Weights of a small image captioner: encoder num experts 8, trained on simulated grey scan slices of phantoms with and without marks.
Rows from block 3 of the image encoder of a small image captioner, named by matrix and row number. Rows with one number within an expert belong to one neuron, the router's apart. Each number is 500 + 40 x the weight over its row's rms, rounded and kept within 0 to 999. All counts start at 0. Numbers have three digits each.
After each expert's rows are labels from the 100 images, of 14848, where the router gives the expert most weight on average: "lies over" is the class under the peak. Only what is clearly more common there than usual is listed. The data: simulated grey scan slices of phantoms with and without marks. In brackets: how many of the 100, against the usual share in percent.
# router: router (encoder.blocks.3.mlp.router.weight, 8x192, trained with AdamW), inputs 0-191
# gate: expert gate (encoder.blocks.3.mlp.gate, 8x96x192), inputs 0-191
# up: expert up (encoder.blocks.3.mlp.up, 8x96x192), inputs 0-191
# down: expert down (encoder.blocks.3.mlp.down, 8x192x96, transposed), outputs 0-191

# expert 3
router.3:398513492589521490509543449486512528485443524499508509479528504531500483441527519429451529503533547468471458469604518470504525481485541463464540505514534552494557554469486448497572493510494527498557543534456498454523439475461450512444438466522507493471545450459504415517439571509444500465512535508455540461526489528524504580556531535510477548483477493465460498441519486476399523418464535507544471435435433480456421550434547530491437510558417502523486597469536495502412509472496559483540514485504510530492487452506528517507443504519520416504552486556537533540453481519488555475
gate.9:515523471505539553409519452490469474517539483477495483472518495493460510473488516494512478487454454501497484519447538537492411456506592534490532441429490467508551524504469524511460552520442546430510484463476493482578516520521483541498453450501460458498522547475448497465516487555481502567503562496547466577476477477483541461472455442490536451516544466527487541487436478551464491509555531499564529462429465545610437450500509440467428537474416468570468422522521538511472466554472505472506534471526527529503514576567543583510524565590527574508492495458497535542444410505534450467
up.9:557497537518516517532448509438483473522579438461493501498416522544463476532494540520449523536580467529484505508499482415549481591537491488510485528519462442570496464514542543557549547535501466526577445499430548519490513496479476521531411501486512516482529497502522473503515486613493453525556568520500417529488512538515552471531457526500540425520517491466496485533502512483539487571516519572515477476529493565507530526518516470508504474452461549422520494500530460454510477477428505438368567600449430507522428533473472565473439519535486493464475432508512515446483479445479527531
down.9:497471537489503502395464490493469498477522458524546496441561519478533462511456577537470515491476520498469536472534506417476548448516518449505514579488544493487465525561479509488539567457496510446494459511540497491491452495494419562480436527437488531527513488453469473472545416555487539478433460445476484543533474468480534494509464542520548381501565474530520475391516515496418464510525490489440412412557598439547466473559475479551448584478511479484532468526462552495519491539458554551502525423521525504507531502513512437513516489521540492491507527472511544447428458439511507507
lies over: organ (53 vs 16.7)

# expert 2
router.2:463556525517523478511483498464498511460448488543499523423501523517461541506466524486512503531472505560402459535515498457498446508473477456491470411520424541419454481516478493447544545462450441517582461503452497563528550522522486513511473530479501468413544407501467486575513551483510607472529538549562468486488494599491447519484542477472514482380492528467417489448481514468442479519480572536544448490552438555503516478582484585535452470460478468533455507507486501504526493517509542435462510475591540539531520451504505507494471483465496474488506458486436488521516584470523496469
gate.4:506490494543542457489498453484528528476455428500479475506509522501495506425487545567531545510507459504428565425513434529510557477485503502459518629497504498526494582482534543452448494458461484536526506503486554482480515491434490520460441480486482558461505556626430533487508534416416542545546474559413561489420434479571499474495541553493547489506550539545538479547466431515573484491488560537505479508454523488434461556508535536474484561538503542527550497472513497485467497542423437498490528512539454484503542501462484540494526520491458532502459471422575469512524502500466453496
up.4:478478490551493544484526467496506555652514561536567505394515485594535487487457484492498562470460518524441495501477439527507481508479482503511446496570487512580555501465481523386523477559473524524550501558496511417494484510562560540514495520588494480516481520467472529475460493566490471469438527524512440500495475436473523500427511460541486579500514477542516588519445511557470547551581443511541522461455507509496488515513520492479558504517477518530515483485503393558490472488517539518431467536491447478509489515539455487581423509438476501496521428516520500485551496523488436503
down.4:551490591435443485553576579505533521548411557531466555552544525465503507517522476514527528476595509558509475459556510505534470543422507525511501495476467460511521489495538573498496541521410574509496476480518470534469440524526459514558513482476477496468485478535493481471476459533454589552552503474513463491544439522452447469528565458535479468524559465491501503470498558565511506565520505570503505556519506518541469376579575485447529504497470487522534439514562434498546497547459507500464516467490469458524491517506529516443465524506447475504504469476459522560515599528421476461
lies over: soft tissue (80 vs 17.2)

# expert 7
router.7:483478479421538536458529423523483488481544479464476506457477548491488511515484487575533502532528393463489523440500531545465437548491498446568464551509478463549461492480468432510559475547440524515540446505474565490542468502464472492437529538491492525477513460537449516519531493499539587483502530494517519517519486524493517502460463503509552493481506575467460422537455518436466544558487453511487454579492499465506441506511529465484497516472483511493505508470545436473546404572478589496389471462471558578564510461480356531536507555501566522450481526526567515553513449517505499514
gate.9:535475559564497445526483458492480511459529510574515480513488467449499532521475503477516499442463525511516541493463517495453540549569564523507429515544572534450482546518494471464482462604520525506533531565509488413488553472527602507457442587475491522538525576516469466510592443534456500540460479441504545569454524476469550528460507487516486496531510508520451534480475545533515461541409496458446522498476493532560512410449506458552553528504513473492456456485525564471521456482451457479535507534563527562563541510470461514466544480482583465484551503445529593432508535508446499515
up.9:543495481554477484474493503417473505471484524532529490511523472501469451493482527509479500493534512537493439452526555498520483556541481462527521576501460509558501573451524500447499421482500416484480579527517532463501595477536528521545462496508485492439431424505420527481422515540521522465534524478546490540442505459530508443497484508534465441474571461480431499544516556515507425514569450584486419523453533566480417526536462544552459563521455531544504525467513549531486422438509513473499501526462470435469534534488531495484521475615525451473526457443527469566473569474558499499
down.9:459528562475475538516478485554509475512540505502503506424493479495510520444437452589433584480524519444512496457520479501503544481489468425482539527482507533469577497459478443488431483576567472412527471456510477518556495509444516476511521507496547518490486458516517558478466482427471510503466470425509553428516497448508555447470519564469446519483465558460517488525568570427459476501554521482531513565448470519595477501524508443484492422512504471559486540518475475503469464604553506496480542456563555532467479529432533466483419522525504480513515481524436566449532511598528531489
lies over: air (100 vs 56.5)

# expert 5
router.5:586526546499487564496543544492558589527553434525552489490516467509461510529446517547543505502557581521524525512477436517578582465528517499537485521500524507601505490500486531550420547476491495450398502511492494456480485473516510496595472574484525406525431555534536536457543457522453444522521522514496481544487547472544512483483484547543433522518523507472512561529509499549530507540534468552509584459467544530557519460468556528518590476559577465497553533532525484585525534467505470515445514534474463502487537552499519460474514484502465557534498555463542524477507415495522490447
gate.4:555450510485585499428487463469492482468499439553492533445547519490508553518520489478523561478522530440505521437542435573541473537516554520481484501519603486468503566477503483535452484617460523496555512488434493443462578454488454484527456509536461526518505495520564518562548554481474509474524607505572493558548502505507547470398505496470466508534565456505527507443550491524513512485492538508513497450521509420464511523522521464490543518519595484498595429421471463514464489514486482544509493461439493557551539482498529477464447513495498506554475562504549461578536471463538453493
up.4:439544466360463499472492547565544474497512513529519514481510484511494459527528519491548470587456436451462465482466443478534444500543581524515498465482458598506440508468534458460482511552613577440470504546421508507509528518481488467555585566495494523464469502469487526560514517430530492495544499513472462564528443499493492502504412523534561552538505435482523512502498494491493521499481453544524503475533554504497547493520442462484497549474524472451539517529539510448525486528475496455391491523534512476487501516532549480553495573583530449435481551511464533546568526524432554484
down.4:519574434484533453493442525497552524488524558503496508506509527595466532405445531497454484536528501442438531511562472514482440547483518515546498474466536443467477575475512549505529466482533444547508572510526514506474559505530488523478599504523503573474536398469536544433474477464548470435423458507557456455437477463551533487461495485475511458549494529480458498488501485557477471443451516482495477563423456479427552562472445493514492561491534516466442511490453435567496503474459452463459487550545436511500535403460516537551542488519507488474461497502505533483555493539527468569
lies over: soft tissue (60 vs 17.2); lung or cavity (37 vs 6.1)

# expert 0
router.0:533503477465516450605486439521361496535490531436478514509483583459611500456539524465459552517557465474527466498528491548469520549471508457475453471531573498483511551521470507449505419511446483524572532537440502476505490534505418510480449490476499475500530499490516451506467489501543472456483569477526554500417446487403469487477533470510531493482499448462457458454455458425414538491445488537481484474499545472481466491475474531403477554472535500419488564507484497513472488504500455571548478531560509511474471487456455536486464518558541434475503471503530512469525549578491460449
gate.9:506501421512524539498523412595477490507500490567528502538473518542476462455542435550495510457524456544543560462468558450411489478574521497478451552509517512492526535571450519525493556498531514497554490440546508473533525506502503494573479528456490595520477509533501519469479520447509582438620482513521505510489531555523464502480467617456460420453508569525446581504483545510531481445428555501527524473472433557524490529519502483542500454495491458475505474507465527455496456486509534501434554514482516501495468544425518615559546475498459467467462497520494485439499480506485454456
up.9:466437519538530477465463484498547493481443499532427496530521561456523456522453465549574544573523535545539472490505480549511530447378424563531488511574503491512421516511561475454555491514411491523494531423481515538469525524518508475485484399484498441510509476457558521486486445548473588547486525500509475536519460458548490476520485457563463609519461436468475493487474506532574513419405533503445543437473433532468446491483474525473456496512528410561504500528511430521492462518490468474518534501487497487577510516489487498562534475538521473477507487537538500471566467530530482463
down.9:536581535523595466529506539527572459559477470567494473513498480454519462495482550532551515555485495474503446442534575472570541419482564542508431494482526502495444521459491535486504452491529473506456501474532482550479547459528508525471497482469552531450532425525576437522405475480547493449471498550520470522538570470451521492525496529487549544564518452601498459492525503460466493554406490522503449519496536417531502575482455508443535490512561599467503514462482462493485527449475471477470508534414507442474540473534524495498496478514569519413498457505526475429554507482500470466
lies over: air (88 vs 56.5)

# expert 1
router.1:451511453529518431605525502444416503573453528528466515519473528509485481510571483462512514491553485481507439484515474515493504449429502453513499469528508528510521519478478467400542432471488464451557513481449492472469495499512469569403404469451457527465540490506485462515493548502473498472469458473538572394460429449476461524533539457473505446412490500466490442507443444449431558443520451471529418441517500448490407490494467493429486467495480502448444491477539465456501456464527452564488536526524533486538514447515498546487454532490538470493457481491523533500529595494468487482
gate.9:536442478429534521508475432488539472507483506510400405457481514499561446469498560535517511462460532439490369528562526551517436520478495514581439493463462450494458517526582440485459445521551491444476492523480519464537396554514515532530465491549522478503520512485435448579450528438479510501474448592546482531458532451459395484455512571447532496497514491504497524567509508525531448515467480535550557534503525505450537443431560451491509483492487562490497503499499546490508483439540524444522516504504513445564520548484544466549559481485531531499489532504521488474459479463513506485
up.9:504585468521520464521429512513446524567494510474474454460474544475597506522502525450480550486415497480485585536565491484483552499498539519534527484525556459538509564499440452468492431497507564509503494421508529504496484574523509463465565382502528454505481534471540510450554538522569439548511582524499529452584485521478549540491432553502524543457482487497418510474492513427485575453524531538465501577467454419461463572511506524509476551476523454467515465541494466523512426547489509537517502504521469515491472474521562503481531395553503545492537498472454496500463455439478515490
down.9:474557522503524578461527568422516500476517519484497532465481446483548496444494550508482517586487562418531459515544470540543492517524592476502486557458500401483521505491435462531534485439465531479461512452563532530437487435537520426476458485483465521516503424471519499501512477531549425547488497471528491525463512497483513526429529528524484561531535550539450445504480433463539533605591575560493510488502497449522523514470538409446491489467518533448488505445464508535468514468457507495499448490459515532430597541503569504498518521499490521491448483387520475510464527526541493555
lies over: air (100 vs 56.5)

# expert 4
router.4:509496488504488480506507515521423447470536577468500443572521550562532498482537514488423515507541483501542557517519529463545504531496480484480525489486509480493472480463457533478582464490543518525540503450526507536534501498455436549372436544460498529490566534588496497552482524451520485486490515533505575419511519524472440493513514511461556450495546551506492395527432493435471539454527543497571458488493524503479555541504529503459446521480553478475470532476511429472449496469512517583470528513557521531486555538487444539527437510484579490448526372530552538556501514548513489604
gate.4:551478472489539526450415544525555513511465521507504543501454520448545508502419499488540461449485475453547517553592444625422440567528492448567448510529515505542509450519480544554501514508490514501515513498523514478518495517390484578488472458500510514488545469501504487460529434482430491560522527577545503511536568471493449565438445451458483508476580482528512530552525465501520561468481567572516477477475432537419541492483456402509572428558488499500482447503523476471542506442499481507548451485493529482498466491505475465524482547485467519439494446500525484446455482451463519480
up.4:496501460527562485499456507514435415469503535460550453450522503489552454518451491444494488435515490482477494542533485546516537489542486493408458478434512484606514550549478552455576513542461526453505450446461517528502432576531525527567490484517466485498492461460539514475481549545569478549469438492522487486525507468459555468470511488453548498573543450488528619497525512563471538457587515471503485486536456544543488497511524568490581485463480560510435514527554386527475503469473442479417528561477574478528519439487452525457475530528489506491482539528515450542494535467504485544
down.4:496511498454509523446501553492546517493485513483482555580510438476499499500472459416495518534441529520512441500541486540558510582542501494554504464580555502474537526531525461604501443497506504542493441448494470456517536513566498428478500441412477532554518545440445508505485457573412478567471508541493567464539525485500444477545421489480493444532475549529499500580444470507526490519470495479436476536520521503467598502458488485479502504523539555587588451484506560500513514529544542517442563471546524488486482549518517577464456453589512485500536476553491458500504523526428508542
lies over: air (100 vs 56.5)